config.toml
dataset = "dead-leaves pictures: piles of overlapping shapes"
norm_position = "pre"
patch_size = [4, 4]
widths = [96, 192, 384]
kernel_size = 3
lr = 0.0012
beta1 = 0.9
beta2 = 0.98
epochs = 149.7
warmup_steps = 2120
weight_decay = 0.2
Rows from block 4 of a small image classifier, named by matrix and row number. Rows with one number belong to one neuron. Each number is 50 + 15 x the weight over its row's rms, rounded and kept within 0 to 99. All counts start at 0.
Before each neuron's rows are labels from the 100 images, of 14848, where the neuron reaches its highest value: "top examples" is what is common among them. Only what is clearly more common there than usual is listed. The data: dead-leaves pictures: piles of overlapping shapes.
# fc1: MLP up (model.blocks.4.mlp.fc1.weight, 768x192), inputs 64-127
# fc2: MLP down (model.blocks.4.mlp.fc2.weight, 192x768, transposed), outputs 64-127

top examples: ring
fc1.677:58 49 42 61 56 49 44 47 56 43 44 24 47 38 58 43 62 40 38 82 21 77 32 33 66 66 71 60 34 53 16 17 62 48 17 42 68 38 57 61 55 45 50 50 56 48 70 55 53 59 63 31 79 72 24 49 52 41 62 64 50 49 23 62
fc2.677:52 50 33 75 35 26 57 80 74 51 77 51 59 29 60 47 31 06 32 67 52 46 65 35 52 49 44 67 54 38 63 20 59 57 51 56 39 53 31 63 38 87 47 30 52 42 57 53 64 44 27 61 67 34 33 69 68 83 20 36 69 39 60 39

top examples: cool
fc1.504:54 23 50 60 48 47 44 26 62 51 46 45 46 55 43 57 55 54 73 49 24 75 41 46 33 27 60 72 69 50 37 60 51 52 46 68 30 31 54 60 34 46 40 58 53 60 51 45 52 69 40 41 39 51 64 61 48 70 70 30 50 50 57 59
fc2.504:31 23 49 50 38 49 55 50 70 68 59 31 36 49 29 57 29 55 58 36 47 54 57 76 84 53 41 30 35 43 29 77 50 59 37 39 40 37 48 32 43 23 48 67 38 61 44 35 58 44 77 25 39 40 22 32 38 60 67 54 38 47 35 32

top examples: pastel
fc1.739:17 42 27 60 41 45 59 41 52 48 40 44 44 46 22 47 48 77 33 44 57 66 42 54 40 37 71 62 46 62 35 68 49 58 33 35 55 34 46 54 28 48 32 64 64 22 76 66 63 49 42 43 64 48 41 35 43 57 74 59 59 24 39 38
fc2.739:62 57 56 47 27 55 63 54 64 54 52 66 35 49 62 41 57 70 49 65 52 31 63 67 62 29 33 50 62 45 46 81 36 23 30 61 39 60 26 52 56 46 59 85 36 55 23 63 58 50 45 64 47 52 47 71 64 62 47 22 55 61 47 45

top examples: grey
fc1.583:38 32 53 55 48 49 56 53 52 39 57 05 66 56 45 52 54 82 47 48 32 43 39 49 36 43 63 58 26 37 56 36 57 56 38 52 57 53 49 45 33 33 40 51 26 60 54 42 37 61 37 51 32 67 66 46 46 35 77 40 44 34 36 48
fc2.583:48 55 22 43 58 54 33 53 57 60 66 41 48 44 65 58 61 64 47 45 49 36 27 43 52 54 49 30 54 49 55 70 61 31 66 50 64 77 52 25 18 43 61 41 53 34 38 45 30 48 67 60 63 46 56 76 69 88 51 52 43 71 79 47

top examples: warm
fc1.406:41 32 34 25 41 36 48 65 51 67 42 46 49 41 34 32 40 34 55 41 00 43 63 16 40 58 50 41 56 30 46 63 70 52 70 66 25 41 37 52 40 39 58 45 47 62 99 57 65 61 77 44 60 97 36 66 50 67 43 45 66 56 54 72
fc2.406:39 67 32 46 67 32 48 48 72 60 39 25 31 36 45 46 40 55 47 55 80 74 44 37 76 52 40 58 37 75 60 32 65 51 15 40 60 49 57 42 38 49 39 34 67 30 64 66 53 37 41 71 42 56 54 44 78 58 57 70 55 18 49 54

top examples: small pieces; cool; flower
fc1.525:30 55 61 39 34 53 57 45 41 44 57 42 45 51 55 42 40 63 68 47 49 34 39 44 31 60 52 72 39 62 35 60 80 74 50 47 32 47 73 44 77 56 37 33 32 41 73 32 39 52 50 42 62 79 38 44 72 34 44 69 36 49 39 25
fc2.525:48 34 71 38 45 53 55 64 57 33 55 51 43 29 37 41 66 55 39 29 25 56 65 24 21 32 50 43 71 27 61 67 75 63 52 59 49 26 58 44 42 74 52 57 41 40 54 61 69 52 28 43 59 73 66 63 57 42 51 36 51 80 56 22

top examples: pastel; vivid
fc1.698:50 35 24 40 45 23 52 56 40 58 62 55 53 58 36 51 47 55 61 39 32 63 32 41 48 38 41 32 50 42 44 47 57 76 61 25 41 47 71 24 50 73 47 47 24 51 77 56 61 61 57 36 44 68 37 42 76 35 54 43 54 16 48 48
fc2.698:47 43 85 82 76 44 55 46 67 52 68 50 55 67 42 59 44 55 61 80 38 56 51 44 49 30 41 82 48 43 58 62 35 45 68 46 50 48 42 34 41 43 50 23 48 77 31 34 25 64 93 39 75 52 26 65 26 47 66 66 32 53 36 41

top examples: vivid
fc1.727:25 30 35 60 40 58 20 59 58 54 41 44 40 36 68 58 41 50 45 44 49 76 25 45 30 25 80 64 41 54 45 48 62 49 69 56 55 23 56 59 64 38 51 39 41 57 55 46 34 37 37 43 44 82 22 35 38 44 59 51 45 54 55 51
fc2.727:47 29 74 43 53 26 44 37 49 63 61 73 52 62 41 38 70 58 51 36 11 43 58 54 28 36 50 36 30 61 34 60 45 47 68 54 16 33 47 46 53 31 38 56 17 65 71 53 46 64 55 62 53 39 22 45 30 52 41 45 44 56 36 68

top examples: cool; vivid
fc1.407:33 41 81 48 36 44 29 41 68 37 52 52 24 50 55 44 32 76 65 79 35 53 54 40 77 51 48 54 44 46 40 61 69 51 61 49 49 19 59 35 39 70 38 84 48 39 80 24 45 48 56 00 38 66 63 52 45 40 60 32 27 72 63 56
fc2.407:51 48 36 68 76 36 49 51 68 44 43 49 43 38 19 52 29 54 33 53 65 70 38 27 48 45 41 61 54 65 83 63 52 74 30 46 47 78 61 38 53 64 47 31 39 46 37 15 45 44 33 45 41 44 54 72 50 66 41 62 46 49 63 47

top examples: flower; cool
fc1.249:20 47 26 37 56 58 18 56 46 38 44 27 53 68 15 48 51 59 55 30 20 46 48 23 40 55 52 69 46 45 38 66 93 38 63 69 23 27 60 54 45 49 28 43 44 61 57 49 50 59 35 40 47 43 37 43 35 61 60 55 63 42 66 78
fc2.249:96 15 42 59 26 32 70 67 68 63 67 35 41 42 59 49 54 62 63 42 51 46 51 65 45 42 45 23 44 31 43 38 56 36 48 34 28 28 35 54 38 47 60 76 42 39 67 62 62 45 65 44 32 60 43 40 71 27 64 46 52 77 52 38

top examples: textured; large pieces
fc1.468:11 79 32 32 55 44 26 42 57 53 35 38 33 38 02 21 51 38 36 78 18 43 53 29 36 52 41 66 52 73 49 33 79 57 36 58 45 43 67 55 28 62 35 58 61 33 59 59 80 31 44 49 64 58 54 38 46 51 50 54 54 34 50 61
fc2.468:78 45 48 63 40 52 80 49 53 69 79 58 50 50 49 54 32 47 48 32 78 41 29 71 59 45 58 58 36 31 61 41 26 37 70 65 47 64 50 56 57 70 90 53 49 55 29 40 30 54 58 55 60 52 46 84 52 61 52 42 36 58 61 46

top examples: pastel
fc1.363:48 67 56 43 40 34 31 36 42 54 60 48 42 33 52 39 53 57 46 53 50 56 21 38 37 42 63 53 19 44 54 39 70 48 46 44 49 44 43 24 34 47 22 60 74 66 62 41 51 50 59 40 39 52 57 57 85 60 45 64 19 32 18 76
fc2.363:90 59 64 54 49 42 74 57 90 58 57 41 40 24 62 34 37 37 46 54 39 38 53 59 55 49 61 34 27 46 40 19 48 47 46 41 54 74 49 49 57 42 34 31 57 35 62 65 53 51 41 59 49 50 75 65 28 63 48 40 28 96 73 29

top examples: flower
fc1.121:72 49 49 41 43 53 40 53 80 58 45 15 62 43 40 41 57 45 32 61 50 65 50 30 29 56 72 45 39 39 46 58 65 60 48 51 51 44 71 30 41 38 06 52 65 53 67 50 28 41 85 46 55 65 53 34 29 50 50 59 49 67 36 81
fc2.121:39 60 56 52 70 35 22 54 82 61 36 39 38 43 47 46 61 61 34 83 37 52 42 61 53 27 30 40 44 76 45 50 71 62 49 42 35 13 58 49 53 64 24 65 62 47 36 47 36 63 50 45 53 87 40 49 58 50 53 72 46 13 30 67

top examples: cool
fc1.558:34 57 58 56 41 57 31 51 49 57 56 50 47 54 00 65 74 46 56 39 43 58 29 46 49 32 42 59 52 49 31 49 62 55 21 50 35 35 62 59 27 43 31 43 37 41 68 54 41 42 60 35 54 51 40 51 62 39 67 51 56 41 62 70
fc2.558:36 46 56 42 57 32 35 49 75 58 54 58 55 58 54 63 46 33 48 47 55 58 52 83 76 34 42 25 75 79 55 52 39 43 46 37 36 40 42 39 40 52 60 35 38 40 51 44 63 57 71 45 46 64 12 58 81 32 43 55 57 56 30 49

top examples: cool; grey
fc1.657:63 50 60 46 50 52 63 58 88 32 62 34 38 52 60 36 60 60 65 59 38 45 47 28 78 41 57 55 27 63 49 67 46 57 46 58 47 51 49 52 67 46 41 36 56 25 54 51 69 55 51 48 38 84 43 81 35 40 45 43 29 57 50 35
fc2.657:73 59 36 55 62 55 80 41 52 55 79 31 45 49 29 33 51 50 54 46 40 56 51 16 58 35 66 59 39 32 73 42 82 69 66 44 51 52 72 32 25 75 56 52 55 64 49 61 51 45 43 44 60 57 76 41 29 42 61 62 28 61 85 49

top examples: mixed sizes
fc1.231:22 51 21 40 33 58 30 67 65 71 52 24 48 36 46 42 80 35 59 71 66 42 50 55 53 61 52 55 40 46 60 61 69 37 80 69 60 47 39 45 46 57 33 62 39 50 62 62 72 58 71 51 58 43 41 37 59 67 41 59 54 69 24 41
fc2.231:56 62 41 34 62 55 33 35 46 48 41 43 49 49 25 56 34 51 39 54 45 29 39 38 67 64 55 56 41 54 32 61 45 78 42 19 34 51 47 61 71 39 30 44 57 46 49 46 33 49 47 58 53 51 46 41 24 36 56 69 50 49 47 59

top examples: textured; cool
fc1.667:73 42 25 45 37 46 51 37 62 57 54 62 51 45 40 67 32 36 63 61 32 56 53 03 58 46 64 65 48 44 21 74 79 47 50 70 41 43 48 53 53 66 42 53 57 78 71 38 54 73 56 42 49 57 34 45 55 70 62 38 47 50 55 51
fc2.667:45 50 50 49 29 42 58 37 41 64 30 43 36 63 37 56 65 55 53 15 58 52 45 60 72 53 30 67 62 66 57 67 32 58 55 58 76 84 62 36 70 62 36 28 68 58 64 49 54 55 34 76 47 45 57 13 39 59 47 64 51 53 43 53

top examples: dark
fc1.413:58 55 65 63 53 37 56 64 81 32 48 08 67 60 49 74 25 48 64 55 45 64 30 36 77 72 43 50 44 63 60 41 55 41 42 29 43 52 52 07 77 62 39 57 52 51 43 18 40 65 61 22 31 52 18 44 52 58 67 75 50 45 42 57
fc2.413:54 65 09 54 37 51 46 45 46 45 65 41 38 41 61 39 53 57 60 61 39 78 59 11 38 62 49 60 62 54 55 29 62 54 45 49 69 50 49 53 51 39 72 51 71 52 80 54 36 49 47 69 52 13 64 25 51 80 40 38 53 70 62 62

top examples: grey
fc1.764:68 32 38 63 37 46 56 41 44 39 49 62 48 43 65 60 75 59 41 39 54 57 39 46 31 45 35 59 41 43 37 34 46 58 46 55 40 10 44 57 40 48 43 56 53 32 63 49 48 79 55 53 49 74 55 72 48 41 33 70 54 41 44 30
fc2.764:39 67 57 17 42 70 39 48 50 42 36 40 47 55 44 46 28 47 53 32 44 45 51 73 60 64 65 43 37 38 32 63 40 54 71 34 46 37 45 56 62 21 50 67 50 71 57 41 40 42 62 59 52 55 40 15 15 39 48 45 48 50 44 61

top examples: vivid
fc1.277:50 50 52 64 26 18 73 41 73 41 61 37 47 56 53 37 47 38 22 44 32 59 35 26 62 20 78 63 50 53 69 27 85 71 60 32 45 42 43 24 42 50 48 58 62 41 58 59 49 45 73 33 49 49 50 72 80 58 82 61 51 56 29 47
fc2.277:62 10 51 40 58 59 32 68 79 28 26 61 61 28 32 54 33 62 60 70 52 31 15 67 35 48 61 47 75 64 31 76 33 59 56 25 64 66 54 58 48 28 67 61 49 53 18 59 35 57 46 91 44 30 49 46 49 48 52 37 54 71 53 08

top examples: dark; flower
fc1.154:46 54 30 48 62 37 48 36 66 57 56 26 63 60 30 43 31 53 59 46 04 64 49 21 42 56 58 78 43 75 39 59 89 55 49 63 21 56 60 56 51 57 46 46 25 61 67 52 42 65 43 55 44 50 36 46 29 69 44 53 57 48 65 69
fc2.154:76 45 49 41 31 50 45 66 55 80 49 16 38 38 70 41 58 20 53 48 78 74 59 76 76 44 37 30 69 58 52 38 65 44 47 27 44 42 70 32 37 40 55 52 56 42 67 58 71 29 61 57 35 53 35 30 88 06 50 33 40 63 50 47

top examples: mixed sizes
fc1.537:44 59 42 44 42 32 44 63 51 46 55 58 39 47 47 53 88 79 28 72 45 32 37 50 55 59 82 67 63 65 53 50 41 70 43 20 48 49 59 23 31 49 61 69 40 19 60 52 35 33 43 53 49 69 30 52 71 34 64 57 46 68 69 83
fc2.537:47 46 50 30 53 76 34 42 43 54 29 00 48 46 22 47 33 58 57 32 58 38 25 40 59 80 48 48 41 42 22 53 53 48 58 52 33 54 49 57 64 50 24 20 52 54 52 60 53 42 61 53 33 29 71 40 28 41 51 46 56 35 51 56

top examples: textured; vivid
fc1.155:53 60 66 35 51 33 15 56 66 50 71 00 42 46 50 48 42 40 41 49 42 50 55 40 76 64 79 38 55 16 47 27 97 37 60 59 10 52 52 42 74 43 54 36 35 56 49 51 46 54 78 52 43 49 32 50 60 57 57 36 36 57 37 67
fc2.155:54 31 59 46 56 62 52 32 35 68 64 53 59 65 71 51 70 41 58 20 38 63 66 66 38 30 47 47 35 61 55 77 56 51 60 51 61 74 78 40 41 62 19 25 37 68 50 54 86 62 56 63 53 20 14 50 57 37 42 62 45 52 27 37

top examples: textured; cool
fc1.71:43 77 44 27 36 52 65 50 52 52 59 37 64 59 44 47 73 39 45 79 47 67 34 03 48 39 59 66 17 15 52 48 62 42 39 47 38 42 54 33 82 49 68 40 52 61 84 62 39 43 41 52 54 72 52 39 59 49 66 42 50 56 53 56
fc2.71:32 52 58 11 56 56 12 66 52 57 53 58 54 76 57 60 65 44 42 43 39 42 54 83 61 50 41 44 62 78 48 75 42 66 69 47 57 70 67 34 45 52 37 43 47 54 74 52 60 59 51 61 37 55 55 49 53 25 43 69 47 39 55 62

top examples: pastel
fc1.492:58 81 59 34 65 59 53 40 57 40 62 53 58 53 32 33 55 22 49 81 24 68 61 44 40 49 68 30 35 24 44 47 52 66 59 34 33 42 39 49 45 51 20 84 59 70 69 61 52 62 85 59 34 71 70 44 49 21 60 55 25 44 41 58
fc2.492:48 44 48 45 29 62 62 38 53 47 56 43 45 67 64 58 72 95 58 61 29 50 53 27 38 24 64 60 37 48 52 61 40 27 56 69 28 60 51 45 58 65 59 67 61 51 44 67 38 55 43 73 43 34 48 59 24 92 70 55 54 47 72 58

top examples: dark
fc1.378:60 26 52 60 62 54 55 26 63 69 72 45 53 32 45 68 41 52 44 66 28 78 33 45 63 16 59 59 57 58 39 42 48 37 59 46 20 53 55 45 51 65 63 56 34 70 42 30 56 51 57 32 54 59 46 48 45 48 79 39 38 23 44 61
fc2.378:28 44 29 58 27 55 58 69 71 23 43 55 53 32 38 45 58 53 31 38 46 52 77 58 41 32 38 79 60 37 53 84 66 45 50 47 53 38 36 43 77 61 47 65 45 59 38 43 40 58 44 44 64 63 56 50 26 77 46 70 58 44 54 47

top examples: dark
fc1.551:59 37 43 56 56 17 17 37 45 58 63 56 43 38 40 67 39 46 42 37 17 25 66 54 53 44 63 31 66 29 54 46 75 40 55 48 65 51 61 13 45 71 54 53 30 40 44 53 54 70 72 46 36 45 55 48 80 45 73 39 52 51 35 35
fc2.551:29 72 69 41 37 40 63 56 54 23 39 56 27 36 45 33 73 42 52 44 59 39 71 74 54 22 42 63 54 48 45 72 34 51 38 60 61 54 46 32 61 57 65 75 51 50 42 67 55 59 20 64 58 51 57 37 44 58 45 39 48 42 44 41

top examples: cool
fc1.70:41 65 41 48 64 22 59 26 63 61 86 47 59 55 31 33 60 38 46 57 16 30 53 23 54 62 49 72 37 31 37 28 55 54 42 42 57 48 57 23 44 48 42 51 61 66 84 45 54 64 78 43 35 59 58 72 50 59 52 58 40 48 48 49
fc2.70:79 42 60 37 60 48 56 50 31 64 71 57 53 63 74 55 74 66 56 60 48 34 49 37 38 36 45 48 16 42 50 29 28 54 32 55 56 57 35 38 67 61 30 19 47 41 99 67 51 51 81 44 42 50 54 61 56 39 58 69 51 69 43 48

top examples: flower
fc1.411:28 62 48 33 58 41 10 43 55 33 73 37 29 52 42 46 43 27 61 31 51 52 43 49 38 51 59 59 49 34 46 64 67 62 51 43 28 57 76 23 65 48 51 51 38 60 61 57 28 51 99 48 72 47 38 34 61 70 57 48 49 58 48 58
fc2.411:63 76 54 62 53 53 72 50 45 44 45 80 54 47 69 53 63 40 36 47 57 63 69 53 52 12 32 59 52 70 67 55 47 57 06 84 74 60 54 55 46 86 62 71 47 52 73 49 62 45 51 53 63 47 42 36 56 50 27 46 64 66 40 30

top examples: pastel; vivid
fc1.427:62 51 29 37 44 40 53 50 45 53 44 45 47 50 42 38 77 23 50 52 45 61 45 16 36 41 52 61 53 33 45 38 48 42 68 35 70 57 65 41 27 26 26 46 58 56 51 57 30 35 92 38 64 59 28 65 51 56 37 75 45 31 47 81
fc2.427:28 35 66 51 60 37 35 47 70 50 36 60 42 48 23 39 53 69 42 56 60 41 55 52 65 25 55 38 45 53 63 87 59 61 57 42 27 32 49 51 39 59 37 75 56 45 48 51 25 52 56 47 60 49 69 30 28 78 59 58 45 44 44 58

top examples: cool
fc1.684:23 58 72 09 40 57 00 59 59 36 32 61 59 44 19 67 42 42 58 61 54 65 37 58 64 50 96 41 66 55 57 34 90 69 59 64 49 35 46 55 35 49 55 52 72 38 65 39 40 37 44 48 52 74 53 29 34 62 55 49 62 55 34 70
fc2.684:42 37 54 60 24 33 64 57 30 05 54 63 71 39 46 52 53 52 37 62 55 63 56 09 35 42 63 54 81 45 56 36 51 78 62 62 51 54 53 37 54 59 65 65 15 36 49 47 54 69 39 63 32 68 43 37 63 48 25 33 65 64 50 42

top examples: textured; warm
fc1.518:40 60 40 35 49 31 21 45 52 45 60 33 50 32 57 46 49 58 16 43 40 66 49 63 84 44 46 13 26 36 48 23 82 38 49 66 42 56 72 45 55 53 59 69 21 45 43 65 72 58 59 47 44 71 27 56 82 51 42 43 29 26 52 61
fc2.518:71 50 58 50 09 62 71 42 40 75 75 64 57 34 61 36 53 45 61 38 59 39 59 67 38 52 51 40 41 49 48 30 50 52 31 37 49 48 72 46 52 76 40 21 32 42 91 59 55 56 47 54 37 29 41 35 63 55 50 53 39 48 49 77

top examples: dark
fc1.552:37 24 26 40 28 25 34 63 58 59 42 38 57 55 64 59 51 50 54 69 17 39 23 27 56 52 56 46 39 59 35 61 85 38 47 56 54 44 48 26 67 72 37 46 56 36 93 28 40 52 77 47 64 52 36 42 36 72 47 77 64 64 56 57
fc2.552:24 49 48 45 42 45 49 48 44 24 46 25 46 55 12 70 54 55 39 57 32 66 51 39 41 51 56 48 54 46 52 36 68 60 66 34 72 49 44 44 47 38 35 43 49 45 51 61 40 43 24 73 46 57 50 43 42 67 61 57 74 25 45 77

top examples: dark
fc1.376:58 21 00 45 53 49 48 45 77 69 49 50 41 56 40 55 61 72 50 42 49 70 62 16 87 59 47 49 26 55 38 38 51 56 24 47 63 35 42 52 35 63 51 83 62 60 55 60 37 20 54 40 83 51 56 54 58 65 54 73 50 66 76 72
fc2.376:78 53 50 53 45 21 71 62 26 35 41 82 60 61 58 46 78 22 37 36 29 40 84 55 27 36 52 72 54 54 44 46 45 60 52 73 62 57 42 57 36 51 45 47 24 64 53 52 53 58 33 64 50 35 43 31 43 51 44 36 61 78 38 25

top examples: grey
fc1.703:40 37 38 66 38 35 44 38 80 33 68 54 50 57 61 57 38 39 59 43 34 55 51 61 45 45 62 50 60 68 25 29 97 36 35 56 38 45 40 61 38 73 40 80 44 85 66 55 56 46 55 49 41 56 17 75 71 47 47 39 43 19 60 49
fc2.703:45 45 62 39 31 37 50 58 60 42 41 37 44 30 40 40 37 61 69 21 35 36 46 62 66 55 60 00 52 37 26 58 44 55 50 35 51 51 40 48 27 45 37 66 38 35 60 53 57 53 56 47 32 44 56 38 45 46 65 37 41 44 55 27

top examples: textured; cool; vivid
fc1.496:33 40 33 36 31 46 32 43 57 27 61 36 33 51 23 32 70 70 60 68 20 52 33 49 62 30 69 52 34 59 26 58 89 47 59 28 58 28 55 50 40 58 47 75 57 60 77 51 36 54 68 33 54 83 40 31 68 33 62 53 33 59 31 51
fc2.496:66 44 79 46 26 18 49 61 63 32 46 41 42 41 54 49 63 47 55 36 61 50 48 45 44 07 35 38 61 69 58 75 41 41 63 63 65 74 51 54 58 66 42 46 41 19 67 59 45 60 67 44 53 65 40 55 64 21 41 52 35 70 49 20

top examples: flower
fc1.691:61 45 68 46 46 49 54 52 55 52 61 39 40 34 12 46 22 44 43 46 56 31 48 50 51 52 48 40 48 25 28 74 50 58 32 46 34 19 52 39 69 99 52 68 38 50 78 54 82 33 46 49 34 58 43 74 62 15 63 56 43 47 50 53
fc2.691:62 05 41 52 44 53 47 44 67 60 57 59 40 50 59 43 70 74 41 78 39 51 53 61 39 29 40 30 49 55 61 51 38 49 47 69 32 41 59 51 35 49 53 58 56 45 26 53 29 52 86 70 74 65 31 51 59 76 38 42 56 77 62 41

top examples: pastel
fc1.48:51 16 45 45 41 27 45 40 59 53 45 41 52 53 24 44 58 43 59 61 00 60 52 26 27 32 31 71 41 39 36 44 61 39 90 36 35 39 42 51 43 49 38 86 46 74 54 65 53 69 53 58 51 61 36 74 63 33 70 45 58 33 66 33
fc2.48:55 35 62 45 52 56 76 29 46 52 43 26 41 44 36 67 64 75 45 36 37 27 54 40 41 43 69 21 34 39 45 47 55 68 69 64 37 37 43 61 42 51 24 54 46 40 37 71 40 46 39 58 71 46 57 59 32 92 67 85 66 74 55 50

top examples: mixed sizes
fc1.335:63 18 50 60 46 26 53 31 46 60 49 62 56 52 58 57 85 38 23 78 39 62 48 46 34 57 44 30 25 31 49 51 36 58 47 70 64 65 57 37 64 49 49 39 47 68 67 53 30 74 46 52 67 61 50 59 39 53 47 54 53 51 40 23
fc2.335:46 65 49 35 32 62 49 50 60 35 41 34 36 51 42 50 32 62 66 27 68 15 36 73 34 71 80 43 59 34 24 40 42 60 45 32 26 28 33 66 61 40 47 60 31 51 37 62 39 42 58 69 28 43 49 46 64 38 52 32 50 41 54 59

top examples: textured; vivid
fc1.52:32 72 52 37 54 34 19 45 63 71 48 61 53 52 51 48 48 42 24 26 43 57 50 49 46 48 70 41 25 69 50 48 65 70 45 60 61 53 62 62 17 39 21 49 57 27 71 40 28 29 49 35 71 37 50 34 37 64 44 87 29 48 09 43
fc2.52:55 25 36 58 28 49 77 55 63 57 51 56 64 57 47 61 50 60 46 32 58 55 45 70 74 48 57 34 55 39 61 62 30 44 80 49 41 62 48 34 64 53 62 67 21 57 32 40 47 63 66 50 55 70 41 81 74 50 48 50 39 57 73 48

top examples: flower
fc1.564:63 30 17 57 46 60 33 38 71 50 58 51 50 60 72 69 59 74 51 44 51 80 24 70 29 30 71 60 56 63 33 41 61 71 39 51 59 38 57 64 53 53 48 40 47 56 61 62 47 31 48 47 41 83 44 70 52 46 47 66 53 26 82 46
fc2.564:49 52 72 40 37 43 34 58 68 42 34 56 36 62 54 44 59 28 52 46 36 39 68 81 50 31 47 41 17 53 39 78 55 33 36 56 34 15 40 60 45 26 40 83 35 41 66 62 45 59 66 60 42 39 13 42 32 41 41 37 57 52 25 51

top examples: mixed sizes
fc1.243:65 40 24 38 35 30 62 33 38 57 65 60 56 60 59 57 40 23 36 79 00 34 56 41 37 49 44 33 24 38 54 56 58 55 62 46 79 49 47 30 31 64 29 43 59 51 60 58 41 60 65 31 53 69 39 47 69 47 32 53 46 41 40 37
fc2.243:45 58 60 58 34 70 56 47 57 46 32 27 53 48 48 49 34 39 50 21 81 27 35 72 48 57 71 47 63 41 37 34 48 49 49 48 25 45 55 72 70 51 65 51 36 58 40 53 43 40 39 56 39 62 49 39 62 26 52 28 52 50 61 65

top examples: dark
fc1.614:31 61 37 45 39 36 50 51 49 31 51 46 57 41 53 64 66 73 63 50 15 46 56 43 31 54 46 60 16 29 52 59 67 34 78 50 26 11 44 44 22 60 17 44 35 51 52 56 71 53 95 46 52 53 38 32 68 42 59 72 66 45 58 42
fc2.614:51 34 50 34 49 51 69 34 52 49 48 38 39 45 42 58 48 63 58 58 53 46 33 31 46 52 70 46 15 65 45 09 73 48 61 62 58 49 45 54 46 56 62 58 74 31 49 58 58 49 37 56 62 43 64 41 45 87 59 78 49 66 72 55

top examples: small pieces; flower
fc1.305:57 64 55 52 53 46 69 46 37 28 44 24 35 48 39 45 30 48 61 61 38 64 33 51 57 30 55 55 45 49 44 52 71 53 58 39 32 58 75 48 62 66 60 40 46 40 51 47 74 58 67 42 43 64 00 46 80 18 54 62 53 50 64 39
fc2.305:32 36 38 63 29 27 54 53 39 52 63 78 59 39 64 29 57 44 52 69 33 28 56 16 22 38 64 51 54 31 50 53 53 27 24 79 37 55 47 50 83 24 64 71 47 60 74 55 75 50 35 75 48 42 52 46 63 76 33 17 50 34 35 40

top examples: pastel
fc1.513:59 57 46 44 14 60 22 45 68 51 65 43 61 40 64 51 50 57 63 41 23 31 44 67 67 27 60 29 51 19 22 62 48 48 25 53 31 44 39 52 73 51 65 39 13 64 52 51 52 49 43 41 57 33 35 65 54 52 44 55 41 32 61 56
fc2.513:43 67 62 51 50 51 36 36 44 48 57 43 48 44 35 46 35 35 47 59 43 71 22 12 41 49 68 63 37 70 60 69 75 38 51 49 74 72 56 54 32 90 26 63 63 50 45 45 39 43 25 57 56 43 00 56 17 70 51 51 55 31 50 70

top examples: ring; grey
fc1.16:31 33 49 60 43 53 40 43 48 43 48 08 65 36 50 53 71 48 34 60 13 43 52 51 56 67 55 31 38 31 44 40 68 59 35 55 56 50 72 63 29 57 32 64 53 43 81 52 81 43 85 25 32 75 56 46 66 36 45 49 48 50 34 42
fc2.16:82 31 72 47 66 29 35 39 73 64 25 72 61 59 61 48 57 52 30 75 30 75 56 73 39 44 25 84 25 63 28 37 30 50 24 66 65 50 46 65 61 34 56 64 68 60 80 36 43 60 55 37 64 48 27 58 35 33 57 51 40 64 33 33